From a checkpoint of a small spectrogram enhancement model: norm batchnorm, 9600 steps.
Rows from block 5 of a small spectrogram enhancement model, named by matrix and row number. Each number is 200 + 20 x the weight over its row's rms, rounded and kept within 0 to 999. All counts start at 0. After the name is the row's rms in percent of the matrix's.
After each channel's rows are labels from the 100 clips, of 14848, where the channel reaches its highest value: "peak in band" is the frequency band that holds the peak. Only what is clearly more common there than usual is listed. The data: telephone keypad tones over noise or synthetic speech. In brackets: how many of the 100.
# conv: 3x3 conv (model.mid.1.conv.weight, 128x128x3x3, each kernel summed), inputs 0-63

conv.18,103,189,206,207,219,185,189,209,202,211,180,178,203,185,217,167,224,187,213,178,198,171,156,139,187,188,195,178,209,164,222,212,172,184,191,178,166,183,175,199,187,180,214,176,175,199,220,191,169,184,183,227,208,200,211,202,256,182,206,213,207,227,215,217,211
peak in band: 2000 to 4000 Hz (64)

conv.51,089,211,204,198,202,205,231,214,202,203,173,169,199,172,160,184,184,232,218,183,166,191,192,212,189,192,190,178,221,189,177,217,153,214,200,187,187,153,176,180,191,198,213,220,191,211,199,185,183,199,186,205,235,199,216,183,209,226,227,177,190,218,226,200,184
peak in band: 500 to 1000 Hz (54)

conv.29,124,193,223,197,219,192,177,211,185,195,182,191,194,178,210,193,233,176,184,199,176,196,241,226,209,178,215,203,184,207,203,196,234,218,194,191,210,188,239,177,162,209,208,185,244,186,196,185,191,188,205,211,194,190,192,186,111,237,194,177,210,202,208,222,216
peak in band: 2000 to 4000 Hz (100)

conv.25,100,191,201,207,235,223,203,209,164,176,141,208,196,201,168,196,196,242,211,197,178,211,192,245,211,179,188,188,205,208,175,199,191,193,210,195,186,211,207,188,221,239,178,203,194,217,214,224,214,185,216,182,195,160,211,173,179,226,179,207,186,219,202,215,179
peak in band: 0 to 250 Hz (89)

conv.97,074,189,195,192,176,182,209,209,165,176,135,213,169,218,200,188,190,201,216,240,187,203,197,202,199,214,186,174,182,173,196,220,217,186,206,198,192,186,192,191,196,221,170,214,216,207,204,166,200,200,210,215,158,175,196,198,209,173,208,193,202,196,193,225,205
peak in band: 2000 to 4000 Hz (67)

conv.45,096,177,207,214,200,196,187,166,165,202,174,227,178,230,190,224,181,208,204,179,190,231,208,185,231,178,218,203,202,201,185,201,188,213,196,207,196,210,239,204,186,182,188,215,208,216,207,185,172,224,200,202,198,194,223,199,160,187,189,162,180,174,166,162,182
peak in band: 2000 to 4000 Hz (82)

conv.114,105,188,198,226,194,207,205,197,190,216,229,187,214,195,236,215,185,197,211,205,209,213,206,202,211,209,184,220,203,187,197,201,208,199,189,194,203,202,204,188,195,193,195,172,218,158,207,210,205,179,174,201,199,195,203,175,202,197,193,229,173,201,205,189,174
peak in band: 0 to 250 Hz (60); 250 to 500 Hz (34)

conv.85,087,199,189,188,212,180,176,242,201,191,155,169,227,212,179,203,243,218,201,174,159,215,206,223,219,204,221,221,171,161,194,179,192,212,177,163,179,205,185,199,192,176,171,203,196,190,215,192,167,204,219,214,194,168,189,193,195,206,178,204,188,161,192,207,196
peak in band: 0 to 250 Hz (33)

conv.70,087,171,219,219,224,155,182,211,188,220,172,171,198,166,214,180,194,196,233,210,213,191,209,207,220,169,203,178,207,212,185,207,209,166,196,192,173,173,208,238,195,194,218,191,205,216,229,186,182,158,221,217,179,205,225,199,186,170,212,221,182,220,200,215,170
peak in band: 500 to 1000 Hz (54); 1000 to 2000 Hz (31)

conv.61,120,194,180,176,217,201,202,197,234,185,220,217,232,219,178,267,191,198,188,207,254,224,186,205,191,190,207,243,174,186,209,164,192,198,202,175,196,234,171,224,205,218,177,211,177,241,208,247,228,196,219,192,187,205,175,220,224,187,189,221,185,185,188,200,182
peak in band: 1000 to 2000 Hz (44)

conv.63,092,168,204,168,210,209,218,208,223,199,171,199,177,204,173,232,201,194,178,209,215,208,220,191,204,182,188,231,168,184,208,181,218,188,187,178,172,245,172,198,202,210,151,221,219,204,211,222,213,196,199,188,214,196,201,181,214,172,177,168,174,203,187,225,177
peak in band: 250 to 500 Hz (42); 1000 to 2000 Hz (38)

conv.30,108,280,211,206,203,217,191,176,200,194,189,203,214,212,173,211,211,205,194,185,199,199,259,189,197,202,199,192,190,200,206,197,189,192,207,198,186,205,208,216,188,197,199,201,292,214,195,194,208,208,198,221,192,200,194,188,200,205,257,176,172,203,180,201,202
peak in band: 0 to 250 Hz (100)

conv.48,093,168,216,201,218,152,173,179,216,176,203,200,168,167,209,202,182,235,202,234,203,206,205,177,195,156,213,215,182,173,217,180,192,196,210,194,186,190,170,168,180,208,191,159,203,203,190,195,199,234,206,187,207,163,213,224,178,155,170,186,184,180,236,258,187
peak in band: 4000 to 8000 Hz (50)

conv.16,081,201,196,217,188,231,226,214,173,179,206,215,229,227,179,188,158,193,223,210,219,198,205,228,211,226,220,172,207,253,188,217,214,195,218,174,203,199,192,223,240,184,206,181,220,195,192,210,220,212,197,205,195,222,203,212,203,206,216,236,192,197,198,222,198
peak in band: 2000 to 4000 Hz (54)

conv.28,102,196,223,186,157,196,185,221,189,197,210,185,221,194,153,205,164,179,183,174,181,219,177,248,193,211,206,198,192,206,182,194,192,197,201,221,193,218,170,172,221,161,193,201,169,221,205,186,201,175,209,195,201,158,187,191,196,220,168,189,169,201,232,160,183
peak in band: 2000 to 4000 Hz (59)

conv.121,105,179,203,177,216,199,186,209,178,183,183,202,215,157,214,173,214,207,183,204,167,188,190,204,164,198,206,172,169,215,179,175,191,206,218,187,216,184,199,173,190,221,167,191,186,201,224,203,206,189,206,235,210,198,178,214,197,215,160,188,203,206,189,190,204
peak in band: 500 to 1000 Hz (41); 1000 to 2000 Hz (38)

conv.120,093,169,190,201,212,227,211,146,174,202,227,194,186,206,212,200,198,182,192,249,209,198,202,196,223,197,200,202,225,188,190,208,200,194,208,221,219,178,198,220,202,180,218,174,212,175,188,183,182,182,214,178,180,226,234,225,188,175,190,225,171,198,174,152,172
peak in band: 250 to 500 Hz (40); 0 to 250 Hz (34)

conv.113,089,208,182,190,237,220,182,215,201,215,242,192,234,186,201,223,224,218,211,210,206,185,188,204,193,211,196,206,209,198,187,194,184,206,224,187,199,169,162,197,171,222,191,178,179,172,185,229,225,208,208,179,233,203,181,189,217,205,231,223,188,197,192,173,196
peak in band: 0 to 250 Hz (64); 250 to 500 Hz (36)

conv.116,092,205,195,212,219,184,200,229,181,206,127,236,207,183,216,196,174,171,210,194,221,211,215,196,169,237,179,221,204,215,197,206,218,212,160,200,193,185,191,210,160,205,202,144,201,225,221,190,217,192,229,194,211,201,186,178,193,198,216,195,190,207,188,203,177
peak in band: 500 to 1000 Hz (47); 1000 to 2000 Hz (33)

conv.99,112,211,228,207,194,194,180,210,199,222,185,161,188,214,236,217,169,181,239,191,195,211,216,195,192,204,188,216,227,183,205,211,234,182,171,229,173,207,212,200,213,195,223,183,241,207,178,167,177,153,196,201,217,181,211,173,219,225,194,164,232,225,196,185,223
peak in band: 2000 to 4000 Hz (96)

conv.3,105,163,211,238,172,149,187,205,176,201,217,191,196,162,225,192,159,197,212,201,199,166,198,160,213,193,212,202,195,189,177,218,229,204,193,197,234,168,210,181,200,191,200,200,212,187,185,167,197,194,183,222,187,229,233,214,169,172,185,221,177,192,224,201,169
peak in band: 0 to 250 Hz (71)

conv.41,081,181,190,217,237,225,211,190,245,195,219,206,169,205,232,202,177,226,211,199,205,216,184,192,218,166,197,201,216,206,191,229,196,194,239,199,211,200,200,191,214,176,227,181,168,192,195,225,214,194,187,181,202,204,200,232,192,170,219,223,165,186,199,175,181
peak in band: 0 to 250 Hz (75)

conv.9,095,185,177,218,201,199,230,214,184,170,223,210,198,187,221,172,226,164,232,193,190,196,191,183,198,172,229,176,209,209,220,208,198,196,187,174,182,198,201,187,203,214,197,197,218,203,216,211,207,205,220,212,158,194,240,217,221,168,209,206,171,191,214,244,178
peak in band: 4000 to 8000 Hz (77)

conv.71,088,187,211,210,242,189,212,228,228,218,206,214,201,167,168,211,185,223,187,202,184,217,175,243,167,227,211,190,187,208,211,196,157,201,198,193,181,155,172,201,225,202,179,177,166,238,214,229,213,200,203,184,203,204,206,191,207,190,176,185,185,218,178,175,173
peak in band: 0 to 250 Hz (43)

conv.94,107,191,220,210,234,168,181,157,192,186,209,225,200,188,206,203,218,218,215,185,179,187,228,208,206,187,159,192,220,194,179,229,222,172,194,212,201,186,212,204,193,199,220,203,231,193,210,213,178,221,162,182,164,188,228,208,197,195,227,180,198,190,220,220,192
peak in band: 1000 to 2000 Hz (60)

conv.115,099,187,206,196,211,203,229,167,200,192,195,228,234,184,200,203,173,212,213,228,198,185,192,216,185,215,210,208,184,232,204,182,196,206,194,203,229,225,195,209,212,221,193,193,193,197,206,198,213,225,212,234,177,164,193,209,213,197,161,207,196,184,178,186,194
peak in band: 2000 to 4000 Hz (84)

conv.118,106,191,207,204,201,160,198,210,193,204,182,196,162,209,222,178,214,214,213,200,170,203,201,140,180,168,188,181,203,174,199,200,175,191,198,195,182,174,176,185,134,200,208,200,201,170,184,190,189,189,187,218,175,185,203,188,228,178,197,177,207,227,196,203,209
peak in band: 2000 to 4000 Hz (51)

conv.100,098,173,180,187,201,179,218,186,209,168,175,190,150,188,203,180,198,219,202,215,189,192,170,168,201,167,208,185,210,199,177,182,197,209,209,209,192,216,201,177,193,203,188,209,173,171,187,188,202,191,214,205,189,214,200,202,180,155,179,187,162,194,185,229,163
peak in band: 2000 to 4000 Hz (61)

conv.13,117,157,179,186,194,215,183,183,201,169,190,179,200,208,212,216,214,216,183,168,220,212,176,250,201,207,204,216,200,192,205,201,207,209,192,215,218,211,201,203,235,174,197,180,194,213,182,181,189,175,212,160,250,219,220,214,198,194,210,206,161,149,195,183,161
peak in band: 500 to 1000 Hz (98)

conv.68,090,180,196,223,210,193,194,195,213,220,137,214,175,226,185,184,214,204,220,194,176,230,217,192,230,176,226,213,206,205,214,238,218,211,207,245,193,234,201,203,185,188,220,194,204,159,191,182,200,188,215,218,199,198,226,181,159,180,202,182,161,193,184,226,161
peak in band: 2000 to 4000 Hz (73)

conv.72,107,174,179,202,190,176,183,160,190,183,199,198,225,192,187,225,203,197,198,170,166,204,185,233,193,211,196,188,209,198,165,195,200,198,206,203,203,190,194,202,205,198,180,187,172,210,187,180,189,183,226,210,188,190,221,185,179,179,193,197,180,171,209,205,173
peak in band: 4000 to 8000 Hz (88)

conv.102,088,197,215,197,171,186,159,186,186,179,197,196,177,163,222,182,183,190,188,163,183,171,203,209,199,197,203,167,228,215,165,222,209,195,199,180,167,172,206,174,197,145,215,191,230,192,169,171,180,197,200,208,197,213,209,186,187,194,213,187,180,204,222,182,195
peak in band: 500 to 1000 Hz (94)

conv.26,102,219,192,205,234,210,182,224,184,215,230,202,197,188,171,211,197,183,201,205,186,185,204,173,204,161,211,200,180,218,176,209,161,207,190,185,217,204,210,146,155,193,212,177,221,165,210,194,216,218,192,201,203,229,177,187,176,211,195,184,212,169,186,210,223
peak in band: 1000 to 2000 Hz (48)

conv.35,106,209,206,210,198,183,189,207,192,225,164,215,196,203,207,164,211,179,199,197,171,218,177,185,211,173,202,185,205,163,197,185,185,206,200,207,207,207,217,201,182,215,208,227,197,165,181,192,213,209,219,203,159,190,201,172,188,198,186,177,201,192,233,215,188
peak in band: 2000 to 4000 Hz (85)

conv.59,097,169,177,236,209,200,179,222,187,205,186,166,201,168,203,166,232,213,219,214,168,169,185,202,203,196,209,179,231,183,201,229,188,186,170,194,190,173,206,209,224,191,231,197,192,206,216,180,186,171,198,194,190,197,247,190,172,171,243,188,172,198,232,214,166
peak in band: 500 to 1000 Hz (60)